config = dict(
    encoder_arch='resnet',
    model='image-text matching model',
    dataset='simulated stained blood smears',
    train_examples=195000,
    image_size=64,
    crop_scale_min=1,
    horizontal_flip=True,
    rotation_deg=5,
    encoder_norm='batchnorm',
    encoder_activation='leaky_relu',
    encoder_channel_attention='eca',
    encoder_drop_path=0.2,
    encoder_depths=[2, 5, 5],
    encoder_kernel_size=3,
    encoder_stem='single',
    encoder_avg_pool_shortcut=True,
    encoder_widths=[80, 160, 320],
    fusion='prefix',
    tokenizer='word',
    vocab_size=32,
    fusion_encoder_width=256,
    fusion_encoder_layers=6,
    fusion_encoder_norm='rmsnorm',
    fusion_encoder_norm_position='pre',
    fusion_encoder_activation='gelu',
    fusion_encoder_mlp_ratio=3,
    fusion_encoder_head_dim=48,
    fusion_encoder_fused_qkv=True,
    fusion_encoder_bias='none',
    fusion_encoder_qk_norm=False,
    fusion_encoder_parallel_block=False,
    fusion_encoder_inner_norm=False,
    fusion_encoder_drop_path=0.1,
    fusion_encoder_positions='sincos',
    fusion_encoder_connector='mlp',
    init='trunc_normal_002',
    residual_init='scaled_by_depth',
    optimizer='adamw',
    lr=0.0015,
    beta1=0.9,
    beta2=0.98,
    eps=1e-10,
    grad_clip=1.0,
    adaptive_grad_clip=0.1,
    cautious_weight_decay=True,
    steps=7500,
    batch_size=128,
    epochs=4.9,
    lr_schedule='wsd',
    decay_fraction=0.4,
    final_lr_fraction=0.05,
    warmup_steps=1500,
    weight_decay=0.1,
)
Rows from block 6 of the image encoder, named by matrix and row number. Rows with one number belong to one channel. Each number is 50 + 12 x the weight over its row's rms, rounded and kept within 0 to 99. All counts start at 0. After the name is the row's rms in percent of the matrix's.
# convs0: first 3x3 conv (encoder.blocks.6.convs.0.weight, 160x160x3x3), inputs 95-99, a 3x3 kernel for each
# convs1: second 3x3 conv (encoder.blocks.6.convs.1.weight, 160x160x3x3, transposed), outputs 95-99, a 3x3 kernel for each
convs0.7 109:46 48 30 45 21 20 59 54 47 36 35 41 29 35 53 39 50 67 53 31 26 49 34 22 67 63 48 63 59 51 49 39 45 50 39 31 48 49 33 50 24 18 56 55 45
convs1.7 115:65 64 70 65 63 71 48 51 62 50 52 56 48 59 58 60 59 54 58 64 67 52 58 66 48 53 61 57 57 58 49 39 43 44 40 33 66 69 68 61 56 69 45 47 64
convs0.8 099:50 45 40 75 58 48 56 58 65 43 52 67 47 54 75 45 62 68 40 27 25 70 58 49 41 44 51 44 35 38 49 34 39 43 40 52 53 41 40 71 61 54 60 56 62
convs1.8 087:46 43 47 60 49 49 65 64 72 57 49 49 63 56 55 84 58 69 43 42 44 64 51 52 74 55 53 42 68 70 45 63 63 41 51 53 51 49 46 58 48 51 72 66 64
convs0.9 097:50 34 40 68 59 54 55 55 67 37 48 71 39 46 63 44 55 62 32 31 25 63 54 48 40 38 48 46 33 34 57 39 35 58 46 50 48 42 35 73 60 57 55 58 68
convs1.9 085:43 48 52 60 50 53 69 65 69 47 48 49 57 55 66 77 61 75 43 43 52 63 52 58 73 52 58 48 70 70 54 66 65 50 54 54 49 47 50 63 48 47 72 66 67
convs0.10 102:45 44 30 45 21 25 65 62 50 36 32 38 23 30 53 35 47 57 50 38 25 52 38 31 73 67 51 52 56 47 47 39 40 45 39 30 50 46 37 45 22 27 63 59 48
convs1.10 127:66 64 65 68 68 68 44 51 63 52 52 51 56 59 54 57 58 55 61 62 67 59 70 69 52 58 59 58 57 56 50 44 46 51 44 39 68 62 69 63 66 68 49 50 60
convs0.11 105:52 43 39 71 70 60 49 57 60 49 59 69 44 62 61 47 61 60 46 37 35 71 77 62 43 56 56 38 24 30 49 40 33 52 43 47 54 45 41 73 77 55 56 62 64
convs1.11 083:43 45 50 56 47 47 71 64 59 49 41 42 48 49 49 74 55 67 46 45 53 57 51 61 81 69 62 51 69 64 57 72 66 44 56 53 45 49 42 58 51 47 71 63 60
convs0.12 097:46 38 38 63 65 51 35 51 61 56 62 68 72 79 77 69 72 62 49 35 29 64 60 57 39 44 47 42 32 31 53 42 37 63 48 57 49 35 37 63 62 46 36 50 62
convs1.12 082:34 41 53 55 44 43 71 55 56 50 41 50 51 39 49 71 44 58 43 39 49 53 47 54 78 53 60 40 55 55 51 60 57 34 57 54 43 47 45 47 43 41 71 55 56
convs0.13 093:49 41 37 59 36 37 72 49 54 35 36 39 40 40 53 35 55 69 57 34 26 60 39 39 71 61 55 61 56 54 51 43 50 54 47 34 58 50 38 67 39 40 74 54 53
convs1.13 103:68 63 57 71 65 58 56 57 59 67 54 54 67 66 50 67 66 43 59 53 50 68 71 54 62 63 50 61 70 73 58 58 65 68 61 54 66 65 57 72 63 55 58 55 56
convs0.14 097:42 43 47 43 61 73 41 54 68 34 39 52 60 61 63 69 66 59 25 33 38 40 46 57 28 30 51 73 55 48 85 71 56 87 70 61 42 48 47 43 55 67 35 50 70
convs1.14 098:30 44 58 40 51 62 49 57 65 33 39 50 42 53 71 51 70 84 34 41 48 29 48 59 44 51 62 52 56 47 66 52 44 56 36 35 37 47 58 40 59 67 55 67 65
convs0.15 098:47 38 32 67 62 51 45 51 61 46 58 71 54 66 74 58 70 69 36 35 21 71 57 49 39 43 45 50 37 31 55 41 34 50 45 52 44 36 29 65 57 49 43 50 59
convs1.15 089:43 48 48 58 51 50 71 68 71 55 51 47 60 49 60 82 59 72 44 40 44 58 45 51 77 55 57 46 64 61 49 63 62 44 53 55 50 48 44 54 48 52 78 60 66
convs0.16 093:32 50 44 46 52 62 56 75 71 21 26 40 36 43 57 41 50 61 33 25 24 48 42 48 51 55 61 47 38 42 49 42 33 56 41 45 38 48 41 51 53 59 67 69 69
convs1.16 103:59 48 43 69 69 66 61 66 74 45 41 45 52 52 54 57 63 70 48 45 50 48 57 61 52 63 70 62 76 66 52 56 47 40 38 28 57 50 48 65 71 66 59 69 72
convs0.17 101:51 37 26 66 49 49 54 53 53 47 59 67 53 72 73 60 67 62 45 29 24 66 60 50 42 52 47 44 37 33 49 38 37 45 40 40 47 37 27 65 55 49 55 54 49
convs1.17 093:49 48 51 69 57 50 70 73 71 54 46 45 57 42 50 77 50 62 51 42 48 72 55 59 85 65 63 56 65 65 50 65 62 40 48 50 49 47 45 59 52 48 68 64 70
convs0.18 096:48 37 36 73 49 44 49 55 62 41 52 67 40 56 74 46 63 66 44 32 28 67 54 39 42 38 38 43 31 42 49 33 31 42 43 47 48 35 32 72 51 49 53 50 61
convs1.18 090:52 50 49 60 54 55 65 67 76 57 48 50 63 56 65 82 65 75 39 45 48 61 50 50 71 60 58 46 66 72 47 64 69 38 52 59 46 49 45 58 55 47 70 69 68
convs0.19 110:58 50 46 55 41 21 64 54 34 33 36 41 26 31 41 39 45 55 49 38 26 52 39 23 70 55 40 50 61 47 41 51 47 47 43 41 54 48 38 56 37 22 64 47 39
convs1.19 093:68 79 77 51 56 61 39 38 49 59 58 53 53 53 44 57 50 47 70 79 79 55 68 58 45 54 57 43 35 42 48 39 50 46 44 48 70 70 72 56 57 63 47 45 57
convs0.20 102:56 42 30 58 42 18 63 54 42 29 27 36 22 29 38 37 44 50 53 47 32 62 45 21 73 57 43 42 54 43 43 48 38 44 36 32 57 44 35 62 40 21 66 54 36
convs1.20 106:74 79 73 66 68 57 48 50 52 58 59 52 62 55 48 56 63 54 73 77 66 65 75 54 54 66 61 47 50 53 52 49 62 50 52 61 74 72 67 66 63 61 60 58 58
convs0.21 101:50 32 34 67 46 38 57 56 51 43 59 64 56 63 73 59 71 68 47 34 29 70 52 39 52 48 42 37 36 43 48 39 36 42 41 44 50 36 34 65 48 42 57 60 54
convs1.21 098:45 51 50 62 59 50 60 70 67 53 46 49 63 48 53 81 61 59 52 45 47 62 57 50 73 63 63 46 60 64 41 56 66 29 48 58 47 50 47 59 53 56 65 67 73
convs0.22 098:56 41 40 69 55 49 60 63 67 50 59 64 55 56 70 53 62 67 45 31 24 72 58 48 51 51 54 41 32 40 51 39 34 39 40 46 51 41 42 71 61 53 66 69 64
convs1.22 086:43 42 47 63 56 50 52 66 63 57 47 47 62 57 55 86 63 71 48 47 49 63 55 53 73 61 62 48 73 70 47 59 68 39 52 51 51 48 44 62 56 49 69 64 68
convs0.23 098:48 40 42 72 55 51 59 61 67 43 53 64 40 52 69 49 58 62 41 31 20 72 60 47 46 49 47 42 27 31 49 34 34 43 41 45 52 38 34 73 55 53 59 64 65
convs1.23 087:48 49 46 60 56 56 67 70 71 55 51 52 61 56 59 84 66 68 45 46 52 63 53 51 77 58 58 49 67 64 49 61 64 38 56 51 52 49 47 60 55 51 74 66 65
convs0.24 094:43 35 28 56 32 32 63 62 53 30 47 55 31 51 65 39 55 66 44 36 27 60 47 36 64 46 39 45 44 38 49 40 29 51 45 39 51 33 26 51 38 35 66 59 50
convs1.24 107:67 55 53 73 65 65 59 66 70 56 49 50 65 46 52 74 67 62 59 48 52 72 58 56 63 63 63 47 60 63 40 58 62 44 53 56 61 53 46 70 63 55 65 69 75
convs0.25 103:48 43 28 52 26 18 66 61 57 41 30 35 22 32 41 36 46 60 52 36 25 59 40 34 78 65 55 50 58 52 47 37 47 47 41 41 49 48 33 55 27 20 69 62 54
convs1.25 116:68 62 59 70 66 61 50 56 60 56 54 54 59 58 52 56 59 55 66 59 61 65 64 54 53 60 53 56 61 52 45 46 46 41 44 48 73 69 67 72 68 63 51 53 56
convs0.26 116:32 46 47 13 31 47 40 38 48 43 38 34 45 40 46 50 50 57 30 31 36 37 32 39 57 50 57 62 57 44 48 39 37 52 39 29 37 50 44 17 35 46 41 41 49
convs1.26 092:50 56 72 44 48 67 41 41 54 49 49 50 41 49 58 32 48 58 39 51 61 29 39 57 21 41 54 33 47 47 33 44 40 32 29 24 56 64 81 47 69 72 44 50 56
convs0.27 104:40 35 27 43 28 26 58 59 54 33 31 38 37 44 50 43 48 63 44 30 17 53 40 33 69 65 59 51 48 46 47 37 41 45 42 29 43 42 28 49 32 29 58 54 53
convs1.27 109:66 60 66 54 57 68 45 45 60 55 54 54 51 57 55 55 56 57 60 66 73 51 63 67 42 47 58 51 55 52 44 46 41 46 41 38 65 63 65 59 59 70 44 42 63
convs0.28 092:45 43 39 57 46 50 71 63 66 30 41 58 31 51 64 38 48 67 47 38 29 62 49 45 59 50 42 46 34 44 52 36 33 51 46 40 57 40 33 62 49 51 73 69 60
convs1.28 097:53 52 48 65 64 63 58 64 72 56 54 49 63 50 60 77 66 72 53 47 49 69 57 53 65 58 58 47 78 76 42 58 62 45 51 53 54 51 45 69 63 51 66 67 72
convs0.29 109:49 46 24 34 20 23 61 46 54 43 36 39 39 34 49 39 53 67 55 41 09 46 34 24 64 55 49 64 66 58 49 42 44 49 41 34 49 49 33 37 24 28 60 52 54
convs1.29 112:56 67 76 54 61 69 39 42 51 51 52 54 47 58 54 48 53 52 52 65 69 45 60 66 34 47 46 49 51 49 47 37 39 49 40 39 63 65 75 55 58 62 42 39 50
convs0.30 097:53 43 36 67 56 49 61 63 68 40 51 64 44 58 67 50 60 68 42 31 24 71 61 49 52 46 47 42 31 35 51 35 27 48 39 43 51 41 39 68 61 52 62 68 62
convs1.30 092:44 49 46 62 57 55 60 67 72 53 50 50 63 53 58 84 67 76 45 43 48 68 53 52 75 61 58 50 71 71 47 59 64 36 51 54 49 50 39 65 52 49 69 68 64
convs0.31 097:52 39 38 66 45 45 69 65 60 45 54 60 45 50 67 47 55 64 51 32 30 69 49 41 60 48 48 43 31 40 48 38 35 39 44 39 51 36 40 64 48 50 71 73 61
convs1.31 092:52 45 42 60 56 51 56 65 68 57 54 52 66 54 59 82 65 69 48 44 44 71 60 52 72 64 60 45 65 71 41 57 61 40 49 54 49 45 45 63 53 47 66 61 70
convs0.32 096:47 38 39 67 50 49 66 58 65 38 51 66 35 47 66 44 54 61 39 30 25 69 58 42 48 46 47 48 31 35 57 39 27 49 41 52 52 39 37 61 51 50 68 66 60
convs1.32 090:52 48 49 66 60 53 62 68 76 56 49 50 63 56 60 84 64 76 41 41 47 68 57 54 74 60 60 51 72 77 51 60 71 43 56 58 55 51 43 60 59 51 68 66 71
convs0.33 099:51 40 29 51 29 23 64 57 46 36 34 33 30 32 50 33 46 62 54 33 17 57 46 33 81 73 51 52 56 51 47 41 42 49 36 30 48 48 32 58 32 25 66 62 52
convs1.33 116:73 65 57 72 72 60 53 52 60 62 59 55 58 58 47 61 60 47 66 59 55 67 70 56 59 63 51 58 63 61 49 58 58 49 53 62 76 70 62 80 68 58 56 57 53
convs0.34 098:55 39 39 73 50 55 65 61 63 42 53 61 46 60 71 51 66 68 45 28 22 68 55 43 51 49 44 38 29 43 45 36 38 46 44 50 53 41 43 74 53 52 64 64 61
convs1.34 090:47 43 45 59 56 55 58 58 64 55 47 48 65 58 55 85 67 72 47 46 50 66 57 50 76 61 60 46 63 71 46 61 63 35 50 54 50 47 44 59 51 49 64 69 67
convs0.35 101:49 40 28 43 21 28 69 61 51 30 35 35 26 35 50 35 45 61 48 37 25 52 39 34 75 64 56 55 52 48 51 42 38 46 41 30 48 46 38 46 28 27 68 65 49
convs1.35 120:67 60 68 70 69 69 44 49 64 53 54 52 52 57 52 59 61 51 63 63 68 54 67 70 48 57 56 57 55 55 48 47 41 44 39 34 66 65 70 65 70 70 50 49 60
convs0.36 094:47 35 37 71 56 50 63 60 66 34 49 66 42 49 70 45 62 67 38 26 30 69 55 41 47 47 52 50 34 37 54 37 32 47 41 47 50 39 36 68 56 47 66 58 62
convs1.36 091:47 47 46 65 56 55 65 69 74 55 49 48 63 58 59 84 65 76 46 45 45 62 53 57 72 57 65 48 70 72 49 59 67 38 54 54 50 49 44 60 50 46 72 68 69
convs0.37 094:42 27 25 54 40 33 63 59 55 34 47 63 36 54 64 38 53 66 45 33 33 62 46 39 64 49 42 42 36 36 50 32 31 51 44 43 47 32 29 51 38 36 63 58 55
convs1.37 107:62 56 53 69 69 62 58 71 72 58 51 53 67 45 56 79 64 61 58 44 51 75 64 55 60 62 61 47 65 70 41 57 58 42 49 52 58 50 48 71 65 57 66 68 76
convs0.38 110:48 39 28 39 25 31 59 57 56 34 36 38 37 39 43 36 50 66 52 33 18 55 40 37 71 66 60 61 55 47 44 34 49 51 40 33 50 43 30 42 27 25 57 59 52
convs1.38 115:59 66 69 57 56 69 44 46 56 54 55 55 54 58 57 53 55 50 55 62 72 49 56 70 40 46 50 55 57 52 44 42 40 44 40 33 62 66 75 57 62 74 42 44 57
convs0.39 095:57 47 32 61 37 18 61 60 40 27 34 43 12 29 53 29 44 61 54 45 26 73 49 19 79 67 43 35 41 37 36 42 43 45 46 37 59 42 34 59 45 20 62 52 44
convs1.39 107:78 72 59 77 64 51 54 52 46 63 60 52 62 55 39 61 53 38 75 73 56 78 73 49 60 56 45 57 54 58 60 63 69 59 65 74 74 68 59 73 64 56 62 52 52
convs0.40 100:41 36 31 44 25 30 63 62 59 36 32 37 26 39 49 41 49 63 43 31 25 55 38 33 74 63 59 49 49 49 45 38 38 43 41 27 47 45 32 48 30 30 63 63 52
convs1.40 120:67 60 68 70 64 72 47 51 63 55 55 56 54 58 51 60 60 54 66 63 62 56 68 65 49 56 60 52 58 55 49 42 41 41 37 37 70 59 68 66 66 67 47 50 68
convs0.41 103:47 47 30 47 25 27 62 62 49 35 35 38 30 39 46 39 48 61 51 36 24 54 41 32 71 62 55 56 56 48 50 45 41 45 40 31 48 47 30 49 31 28 62 62 47
convs1.41 114:66 63 68 67 65 66 51 52 62 48 52 54 48 58 54 59 59 52 60 65 63 52 66 70 47 55 59 57 59 54 45 44 41 45 42 38 65 68 69 65 68 67 51 50 63
convs0.42 098:54 36 36 73 48 40 52 53 53 54 62 64 62 67 77 64 72 69 54 34 28 74 60 42 55 56 43 47 41 39 50 45 37 40 39 45 53 40 35 73 51 37 52 57 53
convs1.42 095:44 44 45 62 52 41 63 71 62 55 48 48 59 46 49 78 61 59 47 45 48 67 56 52 73 61 59 45 58 65 46 57 64 32 49 55 51 52 44 57 55 47 66 74 64
convs0.43 101:51 38 32 69 44 38 59 58 53 51 59 64 53 66 70 57 69 71 48 35 27 68 54 45 55 54 47 36 35 39 46 42 41 37 39 50 52 36 33 63 48 35 61 66 50
convs1.43 097:49 47 45 65 59 49 58 66 69 55 49 47 64 42 47 80 59 56 57 42 46 72 58 51 74 66 61 41 61 70 41 56 66 33 54 56 52 48 44 62 53 57 67 68 71
convs0.44 097:53 37 42 68 43 47 70 69 70 44 52 60 45 58 66 49 59 65 48 30 25 69 46 40 58 48 48 41 34 47 45 37 41 45 40 44 52 41 37 64 46 48 73 74 68
convs1.44 089:50 50 46 63 61 57 53 65 70 56 49 54 66 53 58 81 65 72 49 41 46 74 59 54 65 59 63 50 68 69 43 55 62 36 48 51 55 51 45 68 57 53 67 65 67
convs0.45 093:45 34 32 66 50 52 60 61 65 33 46 59 38 44 57 38 55 64 44 42 35 72 49 45 50 45 44 45 26 36 57 33 30 48 42 41 51 38 35 68 48 48 69 67 58
convs1.45 095:57 50 47 67 63 54 66 71 71 59 51 47 70 56 58 79 62 66 45 44 49 66 53 51 73 58 58 50 73 74 54 65 69 47 55 57 55 52 43 65 61 44 70 70 63
convs0.46 110:28 29 36 20 28 43 49 50 54 31 29 40 39 46 53 44 51 57 30 17 16 34 22 26 49 40 48 50 47 46 42 47 39 54 46 36 34 32 35 26 31 42 43 49 51
convs1.46 085:47 60 79 51 67 72 46 49 55 54 53 52 50 58 64 47 54 61 39 51 68 33 43 61 24 40 56 39 56 54 35 37 30 39 28 19 49 69 74 58 67 74 54 53 58
convs0.47 103:52 51 30 41 20 20 67 63 51 34 34 36 30 31 44 38 48 64 54 42 25 49 38 26 76 65 60 60 56 48 53 40 48 50 44 33 50 51 37 41 26 24 64 61 48
convs1.47 111:69 68 67 62 66 68 48 48 57 50 53 57 56 57 57 61 59 55 58 63 65 50 65 65 46 52 50 59 55 47 47 42 39 51 39 37 72 67 72 67 62 67 51 43 56
convs0.48 102:50 32 35 69 50 46 49 53 56 43 55 63 47 57 75 54 70 67 47 32 23 74 58 47 53 52 48 46 24 26 48 33 31 42 41 42 53 35 40 67 51 44 47 53 55
convs1.48 089:45 47 50 58 55 45 60 68 65 54 45 51 66 53 53 88 61 65 44 44 52 61 49 50 76 60 59 47 67 67 51 66 70 36 52 53 49 50 44 63 60 50 70 61 60
convs0.49 097:54 41 34 67 62 53 50 61 72 38 46 61 39 49 64 49 66 69 36 32 32 63 59 54 37 41 45 50 32 35 58 40 32 50 44 48 53 36 38 70 63 55 49 63 70
convs1.49 082:47 40 49 61 49 54 67 61 64 50 50 53 56 55 64 74 60 80 36 46 49 55 47 55 68 51 58 58 73 66 57 72 57 47 51 49 49 46 43 54 47 51 74 65 62
convs0.50 095:54 82 72 44 50 64 56 50 57 51 39 37 44 39 29 51 50 41 46 56 68 41 52 65 67 75 70 67 55 48 62 38 41 67 46 42 55 91 75 46 57 64 56 48 51
convs1.50 111:58 59 60 44 49 59 34 33 36 53 55 60 45 56 57 33 40 56 44 55 65 33 45 54 33 38 46 68 53 52 74 54 43 73 61 33 65 68 63 52 54 63 34 30 40
convs0.51 100:48 33 33 71 56 46 45 49 50 49 61 71 59 73 72 58 74 69 45 29 27 70 62 50 47 55 45 39 32 37 44 36 37 45 35 47 49 34 38 69 58 48 45 49 46
convs1.51 089:41 47 50 58 52 46 73 68 61 54 42 48 51 39 47 74 49 55 45 43 48 56 52 53 81 60 59 50 68 61 52 64 65 36 49 51 47 48 46 55 46 49 68 60 61
convs0.52 100:54 34 40 69 56 46 46 47 47 52 60 69 60 73 76 64 73 65 48 28 28 74 62 47 45 47 39 41 27 36 49 38 30 44 41 43 53 36 36 69 57 49 44 48 52
convs1.52 094:43 48 45 59 52 48 65 74 65 49 44 45 53 43 47 79 55 58 44 42 54 63 49 54 87 66 62 51 62 62 52 60 65 35 53 55 47 48 43 60 52 49 69 66 60
convs0.53 101:51 41 43 75 55 55 56 62 65 38 52 63 44 57 71 49 69 70 37 25 20 64 59 45 35 45 52 42 29 30 53 38 34 42 44 49 52 39 38 70 59 56 58 55 66
convs1.53 085:43 46 49 55 51 51 63 64 68 51 45 49 65 54 59 89 64 77 46 46 48 63 52 50 77 56 56 54 63 70 53 67 61 41 53 54 48 49 45 57 58 45 71 62 67
convs0.54 101:46 30 31 67 41 47 51 47 60 36 51 52 45 61 62 46 55 60 49 25 15 73 45 37 50 42 53 46 43 38 49 36 31 43 44 53 45 35 34 68 45 44 56 50 61
convs1.54 105:61 51 42 65 58 46 74 77 64 55 50 48 65 47 42 69 50 60 43 40 39 53 37 40 65 61 57 50 56 52 53 56 56 37 40 46 56 51 39 58 48 39 68 70 63
convs0.55 098:41 31 29 49 38 36 65 60 49 33 38 37 34 42 48 49 52 61 47 14 13 47 24 29 64 45 50 46 43 46 43 33 38 48 35 33 47 35 29 54 40 38 68 58 51
convs1.55 125:66 63 55 68 66 69 58 59 69 60 53 53 60 54 52 67 67 56 69 59 61 68 76 75 66 76 74 55 64 60 43 54 53 38 45 47 69 62 54 75 65 68 65 62 66
convs0.56 103:51 41 39 71 67 57 40 50 57 49 66 73 57 68 70 52 64 63 48 33 35 69 68 54 40 54 49 37 30 27 47 36 35 43 41 42 56 41 43 67 69 57 41 53 58
convs1.56 084:41 44 49 52 50 50 72 65 59 50 40 49 54 50 58 78 57 72 49 48 55 58 52 56 82 62 64 44 56 50 45 60 59 38 49 45 47 48 49 55 45 47 75 61 60
convs0.57 097:49 39 39 73 47 43 62 62 55 47 57 65 56 59 71 52 64 65 47 33 25 71 55 50 52 54 53 39 31 39 46 35 35 42 37 48 52 38 40 73 49 39 62 64 59
convs1.57 086:45 47 42 58 57 47 57 56 63 57 50 46 73 53 52 90 63 64 49 42 47 70 54 50 75 60 60 42 65 70 38 59 70 36 56 57 47 48 45 60 47 53 68 66 70
convs0.58 100:50 35 38 70 49 40 50 50 51 53 59 64 66 71 77 67 79 70 45 34 23 69 55 42 51 50 44 47 41 35 51 43 41 40 38 43 53 34 35 68 51 42 53 54 48
convs1.58 096:46 45 51 62 57 50 67 68 65 57 44 46 58 46 47 78 58 62 47 46 48 63 56 56 77 64 61 45 58 63 49 60 66 32 52 56 47 48 43 59 50 49 68 67 64
convs0.59 105:55 42 46 75 61 55 52 53 64 46 59 65 44 58 66 47 63 58 49 34 29 66 66 56 42 53 52 35 22 22 45 38 32 49 42 45 54 42 41 71 64 56 52 56 65
convs1.59 083:46 47 53 53 52 48 71 61 65 58 44 46 56 52 52 77 57 69 46 47 55 60 56 58 84 66 65 48 55 65 51 65 60 41 50 45 47 50 47 54 45 45 76 66 58
convs0.60 102:44 32 26 47 19 29 67 58 55 39 37 41 37 37 53 46 52 61 50 35 26 55 42 34 74 64 56 54 44 46 44 35 35 44 37 27 49 40 28 46 26 32 67 61 57
convs1.60 124:64 61 62 67 68 71 48 51 63 57 54 53 52 54 50 58 63 56 62 61 65 58 70 66 51 56 61 57 59 57 48 47 45 45 42 41 67 60 66 66 68 69 51 51 62
convs0.61 089:59 43 28 55 36 33 66 54 47 33 34 34 35 41 48 40 56 64 65 48 27 70 38 18 79 60 37 65 59 60 51 47 52 51 40 30 57 50 36 64 45 35 66 59 45
convs1.61 089:62 50 55 70 63 59 55 51 54 56 43 44 71 57 44 71 63 33 48 42 48 69 62 54 55 55 47 55 71 74 45 47 58 56 56 50 61 54 55 72 58 54 50 42 47
convs0.62 102:54 40 42 72 58 53 51 56 65 53 67 73 63 69 79 57 71 68 48 35 32 69 65 58 48 53 56 43 30 32 46 33 38 41 37 49 57 40 41 71 60 52 51 61 63
convs1.62 082:37 44 46 58 54 48 60 61 61 59 43 44 61 52 52 89 62 64 46 42 44 60 51 52 80 55 63 49 64 67 47 62 65 42 50 51 45 48 45 53 48 44 68 65 64
convs0.63 094:36 30 27 54 44 36 62 53 58 35 56 56 43 56 65 47 52 53 31 25 21 62 45 44 59 47 41 43 30 28 61 40 29 53 49 44 34 29 24 53 48 38 64 57 52
convs1.63 087:60 57 51 70 60 62 62 66 72 57 49 54 55 40 51 79 63 64 52 43 49 71 47 56 61 54 66 53 71 68 51 60 64 50 56 56 61 51 45 68 49 47 65 72 69
convs0.64 100:53 46 40 68 69 59 37 49 58 50 61 72 59 72 75 55 67 68 42 31 38 61 63 66 38 50 61 41 26 29 55 40 33 53 45 50 49 44 38 64 67 55 39 48 58
convs1.64 084:41 44 47 49 44 49 78 61 62 50 38 50 46 41 52 67 51 61 44 44 51 53 48 52 77 62 66 47 64 60 51 65 58 39 51 51 45 40 44 46 43 54 72 60 64
convs0.65 098:45 66 62 32 53 61 38 46 43 53 49 34 47 37 38 43 44 48 54 61 63 54 68 66 60 61 61 72 59 47 69 55 50 64 50 46 52 66 61 35 60 65 33 46 49
convs1.65 128:46 43 46 28 27 37 35 22 36 46 58 58 36 43 47 39 40 38 46 49 55 28 31 46 34 28 36 37 29 33 54 41 34 62 55 43 47 43 45 27 29 38 26 14 31
convs0.66 093:37 42 39 43 44 59 20 46 57 37 36 50 68 60 66 65 62 61 24 37 35 36 34 46 17 22 37 71 55 36 84 68 47 77 58 56 40 44 40 36 50 61 14 40 58
convs1.66 085:27 36 55 44 46 63 54 52 65 35 45 46 43 48 67 58 70 79 31 36 47 36 45 59 47 40 62 37 44 50 49 45 41 42 28 23 21 36 52 35 52 61 57 54 59
convs0.67 101:50 44 34 40 17 28 64 61 56 36 33 37 31 36 52 39 52 66 58 38 27 49 35 32 77 70 54 54 51 52 45 33 42 48 39 33 52 46 33 48 23 33 70 59 54
convs1.67 128:71 64 64 67 70 68 51 55 59 52 54 55 55 53 50 57 59 56 61 58 62 63 68 66 54 61 55 60 64 56 47 41 44 47 40 39 68 62 65 66 69 66 49 51 52
convs0.68 101:50 34 38 69 51 43 55 53 53 53 62 69 59 65 76 56 72 72 51 35 24 70 54 40 44 51 43 40 32 36 45 38 43 36 38 47 51 36 37 68 55 40 53 61 57
convs1.68 098:50 51 43 62 53 48 62 72 65 53 44 50 60 48 52 78 56 60 53 47 48 72 55 53 78 69 59 44 62 64 45 57 64 36 54 53 53 50 44 60 55 53 71 71 67
convs0.69 095:50 36 35 69 52 46 59 56 61 36 47 68 38 53 71 44 65 72 39 27 23 67 48 40 46 44 41 43 31 40 53 32 34 48 40 50 52 35 36 66 50 46 57 55 55
convs1.69 090:51 46 46 58 56 59 57 61 69 58 56 51 64 56 64 89 65 73 45 41 53 66 53 50 73 60 61 48 64 72 47 60 70 32 53 51 51 45 45 65 53 48 68 67 71
convs0.70 097:53 41 42 66 63 56 38 53 61 58 71 73 64 76 77 63 74 61 51 38 32 69 65 57 36 50 56 42 37 32 50 43 40 46 49 53 54 40 40 64 67 49 37 52 65
convs1.70 088:43 48 48 54 46 43 68 61 59 49 44 45 50 47 52 72 50 61 47 44 53 59 48 50 76 62 59 41 51 51 48 59 57 38 49 49 42 43 44 49 40 49 70 61 63
convs0.71 102:41 38 28 43 22 28 65 54 52 29 32 37 33 39 51 42 49 56 27 10 07 35 21 19 60 52 48 61 60 57 41 42 42 44 37 33 49 42 31 48 29 29 63 56 55
convs1.71 125:72 76 70 60 67 72 47 50 69 53 56 55 57 56 57 62 60 59 64 64 58 52 64 63 46 56 61 51 58 54 45 42 43 37 38 35 72 70 75 65 71 72 53 57 66
convs0.72 099:50 32 31 68 51 43 54 59 52 51 60 69 58 69 76 59 68 68 52 35 23 71 57 47 53 53 41 43 41 45 47 40 41 42 43 52 53 35 32 66 47 38 61 59 51
convs1.72 099:49 48 44 60 56 47 61 68 66 57 45 40 61 44 49 77 56 55 54 43 47 69 60 52 75 67 64 47 63 68 43 60 66 34 48 55 50 47 44 64 53 51 67 70 68
convs0.73 097:58 41 40 72 51 50 62 63 61 54 60 65 57 59 73 51 62 69 54 41 30 75 52 57 61 58 54 43 37 35 43 34 41 37 39 49 60 48 43 73 54 50 68 64 66
convs1.73 086:45 46 47 63 55 45 56 64 64 59 49 46 67 51 55 86 65 62 50 47 47 64 59 54 81 62 63 45 66 75 42 60 67 34 52 55 45 51 47 65 49 52 68 70 66
convs0.74 104:57 45 32 45 22 24 61 62 58 34 30 40 32 28 45 37 45 63 56 36 29 59 40 32 76 68 59 58 56 54 55 41 45 44 39 34 55 53 40 47 27 27 64 59 56
convs1.74 113:67 62 68 67 67 65 52 52 54 49 51 54 53 54 53 59 62 53 57 63 67 55 65 67 49 54 50 64 60 57 51 45 42 52 43 42 71 70 76 72 67 66 51 50 49
convs0.75 098:21 40 47 25 40 53 36 45 53 38 37 50 61 65 63 60 70 62 14 12 20 15 15 38 22 29 47 74 70 58 77 64 48 75 60 43 22 41 46 28 41 53 32 42 53
convs1.75 078:32 38 52 35 44 65 37 50 61 47 50 44 52 50 54 61 65 67 19 24 47 31 43 63 26 49 53 34 54 55 20 34 40 31 22 25 32 46 59 38 58 64 38 52 60